A small image classifier, trained from scratch.
Training: muon at rate 0.022, 30600 steps, batches of 64, held-out accuracy 97%.
Rows from block 2 of a small image classifier, named by matrix and row number. Rows with one number belong to one channel. Each number is 128 + 24 x the weight over its row's rms, rounded and kept within 0 to 255. All counts start at 0. Numbers have three digits each.
After each channel's rows are labels from the 100 images, of 14976, where the channel reaches its highest value: "responds to" is what is common among them. Only what is clearly more common there than usual is listed. The data: single printed letters, digits and signs in grey, bent and noisy.
# convs0: first 3x3 conv, stride 2 (model.blocks.2.convs.0.weight, 272x160x3x3, each kernel summed), inputs 108-159
# convs1: second 3x3 conv (model.blocks.2.convs.1.weight, 272x272x3x3, transposed, each kernel summed), outputs 136-203

convs0.201:129118163112168109127130128140157127139150086111117128113134106141118135117132115148095086126091125116120136125137119148169112117101130091124114126100105192
convs1.201:135131104115132110156150115114146143135108113099122080097130153121095120116139143175114125131149128135089147126154151115133096160108141088146130084141179169120160092107150171122105107119134112109123114175
responds to: serif

convs0.184:136143091151201110150142093116104133146153155075153103127115123130160127124121150132111140153149116119100130110119117101104091116119173080127097104120114187
convs1.184:115126103130121153136101173112120110121073096091118150130093126150178140110142099098119126122148118101125117104104131160121110158133134128117104100103116114144090127151140102146092121107084100093126099107
responds to: dark on light

convs0.214:105130104086124092088098110088136098104130130109108117119124098163128134114153137120090154136140106098120117178102121095066081095112071177083119119107112114
convs1.214:111135121119158128131065155144134170124157129157139124144125132152113101106118139099125105142122107121106109133143148157169141141139112129123141142142152129144144091110155151137167158096128125130062104123
responds to: serif

convs0.99:144157095085124151156133150161167107099124126121123125129106142088128108118095113131187100131141142111133147110146130109130141136174161118112107136073170108
convs1.99:094108094107125132150110122126117116149147145121142120133122146111101151076106100128111111108128107069081155124136107101125071151122108095087104106109141121096104101105111143092138099132076107090122115116
responds to: small letter

convs0.119:146111168131125127113120134137129117128144132143117132133076088113161127101139142147106152125120165157124120106161112060101121144194117125142165144134090155
convs1.119:108149176093124070127156134127121104141113111127130128105085089065107076070097126102094115131120106164126098135108091180098113131129174112119133137106087136091140102168154116168111119155103110141152132130
responds to: serif

convs0.136:115112137137090150126128119197112137103147120088151133133115141137128090102121133104085159130162105121165114128100123161087157153157106117108091114095130072
convs1.136:106117109136139087115103145132095124100175126137136106105133114127077113093142126114142088097084115129112081131149126091098105106134138136111123141146140059108134132123157176100119136098097107148126160135
responds to: bold

convs0.133:130103118171147158122111075123127169085110111118107131119058105126140113105112144103143144118120129160126144140129123112095096120150125118123174116101102159
convs1.133:119146150147135119161119155130121100118081124125133138138090135142131156160152128102079169140153137106143113171121114140133113114105171130092158133163122115189147103123133136139102118143134134128166171127
responds to: serif

convs0.217:120125156101121083138115119110143116130124155118138124164072125154104132099097161122087135125110154146103145114106132107113173131142133152163160141143148127
convs1.217:060133081116097087116090108147121133113150142125121131082056128109089137121194107161153116147120098127098132186194152107098132125164158076112100113115109112080162155134152133132118081133087116157116129134
responds to: bold

convs0.179:139144132104131105118116130098115131143143128123134111095143100066106119128137142162114143117143107118109142177095136113148175115110122134135124139156145165
convs1.179:164091097144154115160146101129136141139148136125128127124143147143090105133107086128123099127054125132140148114104082176114131127138108145125177117145119143137149143126155105133116115149087158071098108153
responds to: the character *

convs0.205:092150129209122129103148109098095185134112156134132146129095085127103164109131134155080128109115102101119134083129117141150113145116110104096124107140135143
convs1.205:118104127145140138124121134151099133137112134170151094167145091117085106108161109141100146096174100117098171154086116108168158101105114113107115128152106153134131088136139120068121059136121148154123126066
responds to: capital

convs0.181:128110114101111092085151135118129090128118137147100119138140126100090104137107158132085117131125135094138130171141113109110106138130159093134129130133065077
convs1.181:160135085113133099126181158095110123160127137113128094148114116145148112129068121136108136135111103147102133127184133140141180102133099151119121141136159133152090136138096145120104149116148090139113135097
responds to: serif

convs0.47:115099127096131135130148121112112122078136111138109120126154084103144139128151087056138118117111139108094100104114107138099117119095156085131130109084098168
convs1.47:126078142131141129146123108099125107152089105093114112130113117140126175167158133127108145083152107135117162135082142106141116124126109108137145156115127115152134136165169116138106182128124151122120108132
responds to: dark on light; serif

convs0.180:126107114117081152113148102140131094096163130133115132128163147138121113123144103129129138112118138141142131149117145117130134163112081144096114139110105126
convs1.180:167156133087128108159082132126139181148130113127149139121144136123091083097146163116096145145119116152087152138123123134162116150107133139107107105087125162086094106104146124160167080156151144130108133123
responds to: bold; capital

convs0.163:117104094134152188096136139102110137107132103108150116110125129135113104098108056126111116154096071095089188070122122126113115095096126146116162128109090142
convs1.163:117123194103142130143155149149115157143089124134144142129143109124132163135129152143148152104122143124130138102108133132161202117113110136149161167145122124060111122122095138135157160113143113102134176117
responds to: serif

convs0.153:154102110095136102122116100102076099096137105116122121119106135148093119108157084122126128156115107128130150129156126086112121134127164131132093113150104112
convs1.153:155092137102142112145137158105138118094097120090063138139122107109150163134116116133112151122131093151114141149142114119125134137111150105105132111145097142136126135123129140105081148122102114119112115161
responds to: the character $

convs0.268:105104076137098133152147079131133092098125106089098124145077114125135125111117133147061112140120094099149126128105108123126139162118143182115112098129096122
convs1.268:117115117128132162125150097151121163137081119151167130093092134164151084161125143115131171093101151125142146144114123111151107142154107127139136113126106141107113166136144105149131211139116104133172099160
responds to: serif

convs0.188:096123135131117108132134131127138124098181092121118130120129132108131143124156136185101136139103091143118139132144129105136081162136111198090087109115104137
convs1.188:097131149119157151168051122147168104144121103141110109111117107151119157147182171111138125112087130101146147095142105145099154111112118144140114128102105167153151132088130124143132181126113115128096110106
responds to: the character *

convs0.263:132121131129172157125149133112138106143136129083135123115138080118124091135141112147139124132123087131125115095157117131113117127127138108087165134126109155
convs1.263:129122171102129117142152121116140145111081074147128135117127072154137143123180181155104134128106141130122093088117130120103135125146129148153102140099152088061094130140140096101099108121161120135131161105
responds to: serif

convs0.126:097114108102118128109097127114131100149103109107123111094105093131081114138137162143081106148094096098116096095164092125121084126093141123092129126106147150
convs1.126:114101136102189112146116123113168126109120112139146124085163122170127126094146177102153118147164113148142139130107098116131108131166154153143140109129140122169174146080135124143143126118142129119123131115
responds to: serif

convs0.127:132144131125094116101126135121148153121120140101153131094137091112123105155134108167156103144102125130137118095108119104149126147131122221097112118123090085
convs1.127:131077127145118123142109110117110112076157146108096104135138131158177115138146130078142094148084130169161124147101094117104134139155160181136127136137153140135119081105115121104135130135166115139135093123
responds to: bold; the character *

convs0.160:160110161135104180125141115114090132127104127136131130109115147105112128117113079175080138099092142117106098079124090084111127098126115097104167120130096122
convs1.160:163137148125121106135134169115108083088112142125136134145150112149138118132099137116102115126152127146127130102093150129142109124160108124155173156086095086137131090135107096110188109083176139161126121112
responds to: serif

convs0.22:089103128108151146146166121108130085123184139148111142118155095135091106111122139118113170123154126151152123153142098099118067175089119102102124123116126153
convs1.22:149130107139120117175103100113167152166083097118099149138087111117086103102152153152099125162179121152136140129118106116146158108138118135145095153106144145136140125113144103138110088142153132127127112091
responds to: bold

convs0.198:139115095088113127084129080135130108109115119106126102127095083114123155128129139181071103164128131109113141104105108116130066181077158120119093143124082191
convs1.198:103141179106151116143125128122118188166129124099119121096116136145169126103119166161156092072158142166084133157124162089138096170205125128123147131125134118116123152133136102088091187149100135111158124131
responds to: serif

convs0.170:100146124106134166124115096110124109105127114087113146130134106120125131098173069140124080101083132082130144123135112118126080117107053109134108124104103143
convs1.170:146088139107042146180119123139115130154117115134118129099125120115101179109192138156139155110105115101134133128088115126133113117142121129160097151123114095084111112157121146126174187090125147118132129124
responds to: serif

convs0.112:146128109116136108096104073085127133080123080143113132133088084161132124136078114105156110121100120142113134121130128107113129111090098096123128168100107130
convs1.112:122152112128097159104106121149089147112132143105123154149146121121089065143146138117136105112097155110111125157110144129098103132127145083141118131158116103105151157138134140158098157107110126113124115130
responds to: digit

convs0.185:116146146139169131123126115106173125122101083129117129107115124160114105123106136123096137141110102131152107087098118182101117134150097130100126150098126110
convs1.185:138134105103127166108109119131143172118151119114154148116149128129120097152128145085144139113165126124132117112091071085150120094116082114155109142135146191160126106143105100115180082119144132137162173089
responds to: bold

convs0.270:082155110082150077097135154112121050173141155096096125133134107141148129134179173095129074120091111096124119107132148166114146116117120137099112109137153121
convs1.270:139116125147121102130107142138139121125127138121111082120145107126084086114101091088144085139115111127110085121123093079133129110085129082117093147099136116154166138126129179117165096102129147106075122137
responds to: serif

convs0.242:147107138107090160164148148154116133098112163151162140102123139147130135134115131095105135143129122165131112084082103089095159152094114117120120123148123115
convs1.242:127104133127137099136106101112113109095123109127131118157101102098128083123120135116087133143165115128078105153128107101150102146089120105093146098120093147135130131150135135142153065159132147136152144091
responds to: bold

convs0.111:126114100144085095104142125122100099119142098162086129135123153141128151103159147101149132111161133093139126131124129120145137111089090131120115123068160086
convs1.111:132123105091146179110100132186136096166143106180163124136172163115086132144138142173134118112168119085130120084100125143111166126143121159141142161095128136082131139171166116150119100130134123129124100141
responds to: bold; capital

convs0.83:155103068116104173137101139144116095162125150164095116116140186095115102119157082097103102086106096117109152093104089124109129098109090059120114138139091129
convs1.83:108147097128149150102087152114124103132147149136142048127146121153143119151105137182086115121130155123119148140152121123107149144155064102126191164122121110141116107109149148130062125112107142119103089112
responds to: bold

convs0.11:132128136164172103151135142151154105159097083139112114112143133098124112167141124121146118116120134125141155116078116128120165124120138167126152172109148149
convs1.11:103120140174113104127104109124083089121083145108117136131109123124124151115121079051081131158120125126093194128078105116136127122088132104110156127116120117120114129090116120138139084162108128109136134153
responds to: bold

convs0.164:152152126128111133131094105130152143104119136141069127111107165138134121114117133125109170126127134130129118063124120102119114151137115121154151145149087088
convs1.164:106149104138163132152093138144114123121121110116171115099117100122141100139108151113084172147170124124102133144122122110112119146125147137104153162161089113155117123139118132147084103129125141145156127079
responds to: bold

convs0.101:092135146128155107138146116105102147115132133120117116120137145119125132124117084097152097113087144096116102183171134132104101119059105109134111115072137098
convs1.101:166081107115112126111135140113144072107113150124115129112159138124131167112146117116145140123144115066139133101106123109139147080071126119153109134086078100115156121120120139122161068128113148080156152112
responds to: serif

convs0.190:124127116097122134122127138112175107118144147202122134137147166144130104093071071089118135152117179141131120140123112100119093137118123103134126137073118118
convs1.190:139131115088111148146113110152143086155121116156141113109142140144076127143113143139113168115231128118088127149092109114174146125163142120176130148104152103130100134151161107137129066124142136118123114118
responds to: bold

convs0.176:133119124129133090111150159151124119085100169112146127124142162135123127112179074223126102116090097099119148128121128135081168158148159111097152127139116093
convs1.176:102143104097112138122149099156149119103136108118112121101130120072150124105080114106164089137121143136142105105112137146127068106134146144122100088163096143136112144112134143120119116111154132131165139093
responds to: serif

convs0.12:153067133138109095109144130089136149107114102135093115149153104131109084097130149170108133126107126129164109156149107097120103167111076178119082098133091107
convs1.12:152149128127097119152211109066126127165107157154107134095122181135172140130104102150127169145057185124168113129117107165140089142125138140155120115141114095126131131092095116099137119137113138160162138148
responds to: serif

convs0.128:133127118134147084129160145142103155150111134070118122154166106147118148129151119129123106181150096167100116105125138135124138157099151118128134108131093128
convs1.128:162120096122107094129155132108087113123084123120104141152098154106167142159123127096118150118121102143112153128131141171130106132104114083108111115131108121131084138140118090125112114170089107154146122141
responds to: serif

convs0.10:137171102079131108140162114097150140163140135094134113135142112118141110109104133105131115148109126120107130182123153098113131090138109152112133138141119112
convs1.10:138179131110117147153130117150102116125137106092111128117129193140117098128100102085122120134125125083129125124136133172106167113144136119096099101121121105117119131135111108117147087099107151136108108144
responds to: bold

convs0.269:130129088086122156158136159163147079110133110128132116134123163127085160113087154091119147131141146115146129137141114149124145117107082084140158122106103132
convs1.269:088145089158127137096044124077096114123165123108148101150143145107110106098108135120086132143121125149132118118137098097129085118094113077087131128144103135132157121139141126088074084138093092120148119150
responds to: capital